{"arch": "transformer", "norm": "layernorm", "fused_qkv": false, "bias": "all", "dropout": 0.05, "subsampling": 2, "init": "kaiming_normal", "muon_scale": "spectral", "adamw_lr_other_params": 0.0024}
Rows from block 9 of a small audio frame classifier, named by matrix and row number. Rows with one number belong to one neuron. Each number is 500 + 40 x the weight over its row's rms, rounded and kept within 0 to 999. All counts start at 0. Numbers have three digits each.
After each neuron's rows are labels from the 100 clips, of 14976, where the neuron reaches its highest value: "loudest" is the band of the loudest frequency at the time of the peak. Only what is clearly more common there than usual is listed. The data: strings of digits, spoken by a formant synthesiser in many voices.
# fc1: MLP up (model.blocks.9.mlp.fc1.weight, 768x256), inputs 52-103
# fc2: MLP down (model.blocks.9.mlp.fc2.weight, 256x768, transposed), outputs 52-103

fc1.109:482517531557473463448513422497496563503455524499493467512493453427506448524599480499463558525493508530496498474519554532499505545488506414396522437547496497
fc2.109:557557456489489594563547450492532516474488520466486506469504511517529472458496489525476461477567558505546467510441496442393481526571598501631519534466560476
loudest: 250 to 500 Hz

fc1.185:530488524397524513502495591480513535588503470502550511520476475582464479489559480596465481431472487538511503530448468440430440493499442509532484467460531352
fc2.185:519518533537507557490502399525534493580519481458545496533441491489534400521523521495537545560566542525514523425494494577496488489505499492496487603495472508
loudest: 4000 to 8000 Hz

fc1.742:574492476530533463526563486528512457493524539476528454417551519426445491502512534505489539514446475462452514471509558500528423533568482562497530524467455464
fc2.742:569480532474522519496530458524591518573481509518482535485522469588538476487560515385529561530597438513483509469474519527494449488448415497475500513511484466
loudest: 2000 to 4000 Hz

fc1.419:472528451459473507467469452442444417492532519503508439479437466470477552535514491546557514507579454467521555459534478536570460518536539484490446496420554510
fc2.419:539516439572482479514509523414450441490516488542482537454503425514518461516524432499519439567495523529552438373484553488516433513511473509481533548529511477
loudest: 500 to 1000 Hz

fc1.440:461468501553499523499576556445523463467543491446517506509539485531481489512488534524540525491519459527544571509431525427596474528564423552520490499532458436
fc2.440:535484527428500501448565508500470484494490451486503523447450527476503458552507467542503485562467536542464505543518490527480479445448580562460559442483479501
loudest: 500 to 1000 Hz; 1000 to 2000 Hz

fc1.694:536485475455486478485536516550494472512484476533503423490416434494576548557525469488482566448454540494488442488483503410560454467503486490504435500485515483
fc2.694:617502499507482532548551526559522568447562523482505501467476459468443514462473528557506477503540454515498555577463531451482490496536466508566479446487446481
loudest: 4000 to 8000 Hz

fc1.519:504484516498490531495515493500494428531489461505464497523537479457430499485517480578463549581502545488507482514521488509508510556563464483487421526457564462
fc2.519:500530573530462488425503416513552492501459533523482512476577461492431526515468499474462434495493492551496570472543536487461548434513492454451485423541496526
loudest: 4000 to 8000 Hz

fc1.184:548506584461543502522519453439465500512447452474573456502515516541515468545543535564553470496497465489489503533545435533485520500443538480488452512554473541
fc2.184:502478468515528509443512504514462491559506424508522427549527497471498500511537492509483511460531502533493464512605455411530475552475416444456455458541508429
loudest: 4000 to 8000 Hz

fc1.50:478423513519486524531406512512469402422457501492517462517561534531499545454510550530487545524522480475520527477461526454492443434529527475467449528562488473
fc2.50:476537533514521505517541532494513575524513509486451510488544462536536489529509460460493475523542540486512487498507557568523570482484461495481547540475506498
loudest: 2000 to 4000 Hz

fc1.390:544462513485533471492508564478542431454453573542484504518533472551578558486520497475504527457501473448500530430542528443460489463518443521535540553564454445
fc2.390:469540487493509512583497488561486560515509418539476530523509511482504580502581459529520503538436455495492590521522510469472457556504529503497528534531461462
loudest: 500 to 1000 Hz; 1000 to 2000 Hz

fc1.373:531543482515430489602460513441432481447537533447539465466498508507513502459465502457539537510430504500412506480527573459511574491472435546474525504556584546
fc2.373:482433509527468460403536552515461501526524488486461497523522515467471479486486538554469494501486462429475498565513547467489542460573470573444545479484591497
loudest: 4000 to 8000 Hz

fc1.34:565512492518442466538500499482567507487569451497539526541495517486483549503416557485489457559482541494489568488473478562499527460503534528508413503465555516
fc2.34:496521501522472491500579530382457560510386539454476503460508495438500579503488485444511484579535485462476489481538476476592501502553463498454523541524497512
loudest: 4000 to 8000 Hz

fc1.225:576493491540529486511567481476444436511499504571528488481469509507420499475472480494503492549498579595540568565517519402545532465553557476503504511504457462
fc2.225:464442522504467549456480488490520475524524536465472553499466451406381409501508446511522450550499480433432561456512541529476522524431527578459482518509509508
loudest: 2000 to 4000 Hz

fc1.712:510518594497510493593468465487472464545498568522445495428425459584516530580591534493521464511563552543528469485464501406483508505481483545492487487440549516
fc2.712:502464488488442454487544459509482443405562524551523516509501476557565468537430446550474516455441529501545534472515561440524524499450537596487509538460566541
loudest: 4000 to 8000 Hz

fc1.254:401524487504432529541516469447529511522467535554545411496466499536489446450578456540547503522508579471553511562498530468478511473569518514511466454446478565
fc2.254:521513500538489511491455491494476497476512540481490479457508600542568553504485424471482492455526521495499454527470555545506540542539542562488520529510435393
loudest: 4000 to 8000 Hz

fc1.650:513484510530415490502516504480499449539469548527456569478545415495563495537516532519454497456411518443465475494494486507483499431502456494595527510438450474
fc2.650:503438455442425436517525569500523581507464491516494564494457436478472522498527559584456484452583507520511528531515446494539527452542485523502506438457529526
loudest: 4000 to 8000 Hz

fc1.592:549475468449498509510528481450583527442491425509499435475517531424450571415575510553493466563512497538474524504549433558526468472500571449540495531506456526
fc2.592:521554497532466569507492541485547552510479524493505511478526465462456471589403539461397492457499516495516519526411453478538452519541550506460498484525548531
loudest: 2000 to 4000 Hz

fc1.123:499552570449577540510582461468487529550480478477419446508525494538527407482504538532465537459475456550530499508502418524459444566431502435541426515457472480
fc2.123:431526473501491521488440516522483473554486433542555508453502569459527529494582544518472547475540473565536508528516449432497543523501448469447498479535512452
loudest: 4000 to 8000 Hz

fc1.301:503485510541476476503464557504564579505446479472484511536528458490517489546490543504532500439547569582413508543556497514477465496514480445593511486440474394
fc2.301:487532486452554531506522498429409450493539536517515541536504498473575460434446491579531486482472516458475516521523520450434540495495544536541503549483552465
loudest: 4000 to 8000 Hz

fc1.717:504524522575528549521580493503502538427405507497521483506453474475450496518506606509564479528463519491485526455447507541522387490445511477518502469567415510
fc2.717:475502476559503434512530478467571487512461471471479475436511462498518416526507487464547523549476579455474545489484493481481478535513548437537466501521548533
loudest: 2000 to 4000 Hz

fc1.668:498426519474492441545528498460470455471523461503408500493569496512521445554535447527540519570526544494480539487466453471478479470455532506525506500498436479
fc2.668:397507458486528573536545449439534539547535469482516551559481496490542555498544579463428505512548538494522544517467529558482405552549523537499464489487535579
loudest: 500 to 1000 Hz

fc1.455:567528480554488461535501452510431499487506500494487544476443496522494539489560471519497572550430514435517479499422456508514487455548517560555578479476459502
fc2.455:487522502474422455479595535521483520521480501510534472527464492507476539492525504494503516473512514520480478479573482468589508595452467566456386570523497515
loudest: 2000 to 4000 Hz

fc1.745:493553504506499507501412422508540576451448436491483413493462487490512501496447486496451518463526465467546467428492554531520425524447585468564454415518442527
fc2.745:529504493464473572447541565490537460533564488498511480536543469539488508476561498547507522471517490509522526499557526505532448542516460509470530540426460508
loudest: 4000 to 8000 Hz

fc1.116:544467513551499526574498483466511582478543570476531455516522405532499543510421487514466428491451475482531463499548492474459570467531490510474487525539503436
fc2.116:492525508503520509448477545478505468508481516478488389489508477526442465498557539388487459453570518491554489523570539509553484477468455584593569486461514459
loudest: 500 to 1000 Hz

fc1.65:535501557494474510526540492551464460550497484467551578450480439483536503518501501529451402453528525542527510512463494512593535525479468516459542492502524528
fc2.65:425532564499447472624472460502493500522503513523504509488409576458604354454495502496555497537473505508485466439534521446481522524483566477582492569510514516
loudest: 500 to 1000 Hz

fc1.232:546448500496539596586440585544513482510493471540501499522556524473487553530515528482466465470451468515490476514530419488483501451535508474502576489538509496
fc2.232:515501459536486488537475472533533493493555478482424514490484482518501462475453436537504499479556475482482608441458480494497475546484517490419461483525539463
loudest: 4000 to 8000 Hz

fc1.43:436544471527492455456475521394514423519461537537507473490427427500522506549538485508499530466582419461482561526462551502531496557526506491459509447482553565
fc2.43:494533441594462480522539584463440440477543405532429525446500482482510496533482422546538443555498458531497490425431520490492476500460482500498480551508482468
loudest: 500 to 1000 Hz

fc1.762:560500500516459523487466479489519523607494457523543437530470561554487508462539580477483581504553471541538465508478465482411487486474467561459423485524556388
fc2.762:525566469474496597556493521493556519536466471502468568512517513503475419552459462500541494518426519443444505491471544475491462443500592461488556505468473501
loudest: 4000 to 8000 Hz

fc1.150:451488497502453524475478514471490517473519534442522481502500545503602572459472542513575497536480542472479482518548509482503461545489583517578456513528501495
fc2.150:482524460513547526553470525511452484415485474501480451515617492523441458511491440489501462556465501546551475509483510546460444419520472532514443525474514508
loudest: 2000 to 4000 Hz

fc1.44:520447548459487480485524454496521526425485553457495415498486472524513500511467457535474491499507452492530527500499572510554513580461513502474502508481521483
fc2.44:571473503452510467553471486437445503523542523531530567561530536569513516479508489537548553514441479479510547514536405476528502451500517493528498473526482589
loudest: 4000 to 8000 Hz

fc1.549:468520520457467540474513487559489487502505444530574505468464490522539519489533424529495516462522483527448455533448501561497498503472526569537527480496406545
fc2.549:516547550501480503505467512464501460571509506516536448534536438469494465464562558502471505424464529519514523474443459502489533505471457540587548492546567458
loudest: 500 to 1000 Hz

fc1.70:524511572478476524517534555564482531460522544517533539555563450502456469490504482490511516476468543573558478544431517514477536548497476439493498544506554550
fc2.70:474542511427473474501508485382504464520506487428429492511437519520425520539554525479584522537440506455529443540485500547511501473553447531510543461525472473
loudest: 4000 to 8000 Hz

fc1.394:461444530534543584580451486448488549532498523499511497431449515454541461567469421491474564518576500536495517530474524495507584474460476516441406496518485468
fc2.394:559486554480513512491528479440502457470445540538480486464392480456482497500476575460477426445497488484541451535509500561544510533468524559600593513489518485
loudest: 500 to 1000 Hz

fc1.86:573453567553448506498431495524460530494446466543503547593424497473491449462474510515561485519515562503532516495574578491503526498437535449503456518467506552
fc2.86:471529506502513572478519525420503449468490496506449566491463539427511459471552424568484538486511487488533524486497502466471428464506583518531496598492497512
loudest: 2000 to 4000 Hz

fc1.464:553482524457472479505495463456550566552507455537501437513482546588531430515546489544528460463453489593505566523493438469503477581500507467461484469517526431
fc2.464:460506590504505500474454523528519542534512463531484437480492443465462468506555506521540446506510504461497503468541543519512514466494421513464552534504474488
loudest: 4000 to 8000 Hz

fc1.341:529455514473496473467469522544571469544542501482515393533437506435450491531526488519508512524514534518541497474473511466551523484508534509527470478497512420
fc2.341:464527519563491543576463482403465501583488553508525530547507529570551499523483474533480572475414538488539509558506414536480509478498527502479464502482464578
loudest: 500 to 1000 Hz

fc1.629:503507463515487511490476471523513517474469488431556493441552443491469474507449530521508501483545527500455515497481526434540422536549541510557577460420402463
fc2.629:509478508529470509469537551487469495559551590480511507524533448442465581520467476567519482528590474482551492528454493466498503499474458524468472504560427460
loudest: 4000 to 8000 Hz

fc1.129:495515469457552506514504421528552531408518572572469480562463480502472517469461535493510527497522427457479471495480576455460412504530408568426450393539497568
fc2.129:505449511459503552509499569522534495457532480557536542477606551516473606513495415533459529517490526501530502520516440481507480498565535463514521556499494466
loudest: 4000 to 8000 Hz

fc1.547:510534522499510415441496542509529455488510496456494474486508525444551495515498529577531507515456458510535486425481544507579546511508531513540491566523459560
fc2.547:425544471551464552485588529553552515432510408516422473520514497562498536541489399455530558546443523433567525454554543544487430550506447455501450458488485514
loudest: 500 to 1000 Hz

fc1.749:538448516443556441470512497457569460494511532504539488480480458416480518466537450473547429592569499490479551480498501457483528518414525494480471416542500522
fc2.749:498490420524539511510510457461411493499515506483426537439552482558468502525486500484550496378397513462479544520529536599464458470574505494545575485445537496
loudest: 4000 to 8000 Hz

fc1.526:528494443413509563590454483535493514471540562448450521435525490504497473500474504516454607571422526457420502518516541582570433520545525540517503544463468471
fc2.526:474410466397441452417583510517560527470595530504512450443571443517500507543458515494529484475515436476490447498416491456578485464522511552486572505498484547
loudest: 4000 to 8000 Hz

fc1.375:443524519553499497501497560497474520481455522477450431553475499549444497503532535480464477490532556528508453488514540502484458462475510448465497503455504573
fc2.375:501586536514491622476541534486515508498507585460451542450479512444517499560526435475516482532459459460563419517576413556499468449473477494555521489534524532
loudest: 4000 to 8000 Hz

fc1.285:461519540547451522497517448507532542533506513504431461508452467521565551596544502494461516504513493601512464508530467569460538508526512560537598495483475545
fc2.285:420443551528528488477507501568546443493467501457391560496495461435501498439450425559491486575522513382466585460547522494495515475448486513514524443569510458
loudest: 500 to 1000 Hz

fc1.208:583541539482495540473476498440473460554510470535499463586582531448529583487484540549529492555460493533466509509476561431444475480602476480502492525516528509
fc2.208:479530519541478540512500551575512431535452500473545557495428483575451481457470476472519485424446475553563462568494372444504444512428485457465487499459505549
loudest: 4000 to 8000 Hz

fc1.165:484515570480492469451587540431434513469515525479572540542476461528411493527558473511493508508519563623558529457477469508495505545481544456534540517432480483
fc2.165:482522507537536400545553461478444512460505502483529457529457516567464491564454526542439496512543492481474487506470517477611550540449506494511483502577565485
loudest: 4000 to 8000 Hz

fc1.220:515517523462513447423427498541461469493493491467495502529562456508480440571505492534583547507389487470453454553489512476496488510485438563527510482536470453
fc2.220:548530498552442533528571471495592477491573510519482506393477553461523536511508501539537538487536509485553504429596518570511570436559516484531487523447526490
loudest: 4000 to 8000 Hz

fc1.355:495477481464532411455596559465511505479479531511440520527495478568536541484443538483493466485522521437448526541503546478484423491501494452553549540517525492
fc2.355:502502482540435492534537497450500527501465537516450493464512526571452462455480466436489435490468451565459494482379502496541463511445553494457486597491563481
loudest: 4000 to 8000 Hz

fc1.310:515519549474467551497561427475433509540456464573578483495436526491465503521507462516538530497489533504487479560516456536460489528503419527435482492432540520
fc2.310:429466481516509472563451507467498481486539472481491462519506426429558599508465535470463476502515459448538454447555523463506430519417513458546489483468432442
loudest: 500 to 1000 Hz

fc1.474:501471589508449457466577513492489527527506497535475505506503425552547441559511524518493493520465506506497527536464489488436568485465518526485536491502554425
fc2.474:500515507525464489465422487497445485473504529533507512523469511431518435539461529475524540482517563439536498552523576512515540532555482516542491546521435526
loudest: 4000 to 8000 Hz

fc1.756:545518563499474534516575509555499512485473514498500535499513459499544528609535541467596460509554475504569532543491488516553551502475473518531455473457472553
fc2.756:437488462502505547510428453536471577492507493461530518549480475464532493510520499556525526552507545489450461533505528558531501437544455441490480500534514438
loudest: 500 to 1000 Hz

fc1.16:442463487512411543539544533512515560498442519442494437529521510457512444545526504506405574517552508536492461489426537553499469495501500467540519510393478477
fc2.16:493472475502516488505455478459506451508529542423470567499441528511490540570534483472518442494465497431502473463496457504629491409472428485564508483460454493
loudest: 4000 to 8000 Hz

fc1.499:504534508531475482477468575531534532494491426491475482533485457488518487529482508525448450522507516537529519530613440381477517515499395555532568474478497466
fc2.499:579494559546484560438517520490529552511524533509563468544488483433532539480568529517460477546490568458481416451489551463568569508502526533524511566537486529
loudest: 500 to 1000 Hz

fc1.729:530497495409524386456569526489506501487493498566428511501491493516509528497451530500465520538516479484445532537547457525451433511465526445511578515515529444
fc2.729:438492439483451500469465490500504536483486512479432425523499499497496452526506508501490432501484510495438495542450528493563470505429517477476542542510437496
loudest: 4000 to 8000 Hz

fc1.495:500513555478448445515437460453527530502579513521506493527558498538452487565429497483452554510520589494549489489477501502518476514458444528478449494502434510
fc2.495:499464488507522567520525432489536542523532482469472549557524401455523504561460496517469527471565517455495617471463495512538498523531435435543502496478469479
loudest: 500 to 1000 Hz

fc1.480:485549468589545480483448519555513444457432548496525437491558486590457435542460541524482506485577470534525526523473445513547425555500449452503543534521537502
fc2.480:500522509520547499493478455469533547475496502512416590474529603485572556505432406508505574545415499472535448560491569446520467532543548453437443437524516563
loudest: 500 to 1000 Hz

fc1.672:464547528537539599498485480518489460439476512505561519500511444478484477546542524502454480510519482521442543514550453459476469542512493468512553498468522515
fc2.672:462461527499500515469447462520478467495513522497461473450501462546509529512514444488525478494510439526495402488455440444519535508566453539474520481561566549
loudest: 4000 to 8000 Hz

fc1.502:483474462504513487502499526546524508520451497493519500458415495512531605507471451537497505509533515457460474454512548405516559522449528432557550517487465538
fc2.502:528495525483435473529467507484533461573486574458449497547447534466467462440496496467527534467502504511484438610555444508456513482518541517523563420517513464
loudest: 500 to 1000 Hz

fc1.738:544476553546455455477462503465498525468515470522526479550468493509506497548445494502521473505438485597469488444536499491518555499570588537521609565457527452
fc2.738:492516473438527505484495480481508533597502428526513522506466459519503514466478411487540490413494612457464491522475497446473425495510471559506454476528571541
loudest: 250 to 500 Hz

fc1.164:507452547431423578454544459493458521550480562434489570472464472489590485500561541462491494483517574486548547527537454534466505431574480521527466563458467486
fc2.164:534545540496482452478548503416557519436463469510493504496567549530405530518450452516494532548476472515531523525460548480450487545478500464543495518560543493
loudest: 4000 to 8000 Hz

fc1.631:547533606515476498469541441544450516415575539505487472487490472538521468572523509528501497439416476530468477484523466487537521505466536539512499473523475547
fc2.631:538474481483434443544504551450532448465428505427506483476504471441528547558471520479441495550498529414506494516502484469482426508526546514522491483538487528
loudest: 500 to 1000 Hz

fc1.506:517514447479454490567431560508538445495496439495557529536434424440549479581530531596448460511494473507519487533524498466557533512541424559554487473441475548
fc2.506:510455418474473514522535497480503516439500505590546521578526453545521562484515565578550520445546523580448512466514492456585520389480501510471518493475514474
loudest: 4000 to 8000 Hz

fc1.278:502505492541492488446516451580529531554516488569531536510438504537514484555504607503473493519534502458544425570486497470439483472447465512507542567476503539
fc2.278:529495444482435513462434438511563519553445523476550440557470500507579491440455456486497578484525519471496483531513433545525510532538511533535507503497481546
loudest: 4000 to 8000 Hz

fc1.349:509574471542531452520463469489521597508544493488501473498528533472499534536470551487505483526499462512488500534463543447527503406475494473542547501449526532
fc2.349:449485540499477517487441480487514458513474475498547556503490563470490473461479537437488590523516535479527481444530532486506568515492539513489528459466549517
loudest: 2000 to 4000 Hz

fc1.597:413491544509503524513474478522531567526497446477421493475429476446496492511484422499474505489548438559505521569504531511485532545499537491477523434511501568
fc2.597:550526514485479508454473567379462485526508522521469484502417523487448430472506516464490478537522521522500411494442544549414478509550518515552536441443516545
loudest: 500 to 1000 Hz

fc1.263:499557550505558500461507437481511516521433463525606533539482410471525407452464591528525495538457525468437498417458510524510487411586481485517507493462511556
fc2.263:455484519517495520607540494482495513521516546501439450483478498501542520472482448434581499488503478474518456529536531484569458456523518531496527505550483476
loudest: 2000 to 4000 Hz

fc1.326:466517540542461577508542502412541489547540505460615566469474520476468517494475451502438529445517515470449500493551438506525488486434493492500442517466515621
fc2.326:476476477514477528440504457498456544512529416531475494493506512465573493484438472577483458479522497427516502521518432435541518548546564514483500500405553481
loudest: 500 to 1000 Hz

fc1.176:406427507542567488514418495506532529559536545441493496472492487492527487552577477512515509518530505563523467568527468504542492521635521498509499487461462555
fc2.176:455549482523497494466521519496395500459385487483493468485521604541532553533479453484497545515464494497546519473559571483466514519536469563524493407502523536
loudest: 4000 to 8000 Hz

fc1.578:454438516508550509468507583525506551559503560469451495492485563465510498521546544490541551495534462632527492474478513534490509496584465453553529480511459533
fc2.578:455510518411472492481483490450454456536517474486574570440496513534521439515519483478485431507530521525496484498505550484427446580498586496492528499529530581
loudest: 500 to 1000 Hz

fc1.320:473582507499538507526528465491524517424559449459509426517500560530534492520576485536431506498467426501457484493514510608502467494511510554558486487450536555
fc2.320:491488505498484498518499517517530528491468549531525505456468506504449454481564431497553478524468495481525469529504493470438437466553480487508476570555494479
loudest: 500 to 1000 Hz

fc1.156:502540500406535443528541450523498443475481482476503481519452487541448505505553507536487507533494565536532487447445518497493514446438469463536403463585485558
fc2.156:407529523508551474504515448444547518548523530522467448555444482478578504493452458543528527505526534538581538462518508469537490520470537487499516580491545489
loudest: 500 to 1000 Hz

fc1.552:488496512554524528516542452475494529468576506520478388530503466487492466472480496506555540529501483482502527505515438517462470568480502430479454544489499519
fc2.552:487449508452562507456540462502492518445462545539525533505527442547486575484461527485625474506509414481447482442523464464511498466533541514458509498496543485
loudest: 500 to 1000 Hz

fc1.530:526541511519468537493475515448526503484462524468428428535471554493462520468527573483494581504461567430531518469467484516526419456558523482535565484519448473
fc2.530:531469526515489538562535494430568504533514474455557464450497496508501450498503523462444508546493554417511522498493503519484497505428551508459541510474515544
loudest: 2000 to 4000 Hz

fc1.463:546590564546417597480518520450539478567525551508490444503447432493524457484494532536547519513511481452442447470519481523511546477492533497532485491455517491
fc2.463:473492532491509500550536487558469460528545496490431513502515616475481570587532499474487382514532533496561552461503508524477480501456542406528486470483400489
loudest: 4000 to 8000 Hz

fc1.421:488557493527503484449481489557515619626454513501479516561479448542402529509455496490493534483580585568537476570557498513466479503459532478448446451445494419
fc2.421:479587516589490478456531550445434528470520482512565502516488536484614528506514484509500457497493430527529500528488536498471583448532480562506502437583521506
loudest: 4000 to 8000 Hz

fc1.47:483501575453502501484453510545490418401442491402449482487510534559466511490463449520442474461522502552430512487493495512536486425570485544472436488484513511
fc2.47:480482487455543529452574519503559528484517511448516555465520463535605544506537589529443511504497506465591567510530549533490491499441507545504522487506501515
loudest: 500 to 1000 Hz

fc1.305:513480511464536500494462516491517519558472438596464473497494440520538522479649504460495486591597539472441482506581498534484544489475523507509488507486544508
fc2.305:451542463510418498491607541484463546477527558491455488542508397457432537538487526504561463468461479527571572441455535505510491529458505479394510497443483496
loudest: 4000 to 8000 Hz

fc1.89:500507485537557522456490471456506506587567541482470492453493528426549486525447442479519491453528443524573546524502475562528562549476486550473532512549553549
fc2.89:476475513547515497511565539494521502481492513515430530486434517493505524465473520495514542507477492469561528556541507563511440539491507450521478495484470484
loudest: 500 to 1000 Hz

fc1.356:432500522519466527508557505513498494591471524441504456502460460452540512431495434462520500531448535553546529501499516534552454425507592546511500508529508479
fc2.356:449540485447487455534417543500521426461464555476500504444496492486524503535404512435415496498453511424516556435513480496476471570559488567501501524570542479
loudest: 250 to 500 Hz

fc1.268:547479504551539533472526488428555451452510509513518515451506529547470480447488564484580471565498579479575535506436515561485443390451500501534451479504509482
fc2.268:512545453467518517459520488428492557482452535461497443505433508500536523555490567486451555503531495501483476415507528465551539564536499512522535505540501496
loudest: 2000 to 4000 Hz

fc1.396:460571400504470454524407500552438489479388475583545468445459450536490456520513497485530558453542480478545499448482499543489529440523479466532484539587537501
fc2.396:514474556481531540507510461487536470498522492484425489515562506513486500487455575504512456527512500505481513439565540419474445500457481517479488463553476524
loudest: 500 to 1000 Hz

fc1.765:466491523429518535441459472500497454521529529544514439479472482519577557462516586517468569456482516449563492546501503479449564536545528524497509497501483556
fc2.765:490482470509460510477485511513518517457468469485434525471479459538464605463487515526528494555518474476506547510518466526490479531484428516502459442497468429
loudest: 500 to 1000 Hz

fc1.555:484556514513550486457533528555505523503463454453518502520551452484501484499537588503535523432527490472508610452534561493561514539505547495528510447559484471
fc2.555:505518446526524464528523527504586469524447463517466479497512458589438480559495508512505553508490548557513476478561509582497502516513533505506454453535474535
loudest: 4000 to 8000 Hz

fc1.119:469511510525457506503501445478521518460500520488566463537533457519515428484495568537574544499492506507542473526512550544548545485447466475481506492452452474
fc2.119:553483508538489486430453543441519504436521508533510521517516523509520487515552596539485471496498510500500482562443511536446530498497501579488468533459497472
loudest: 4000 to 8000 Hz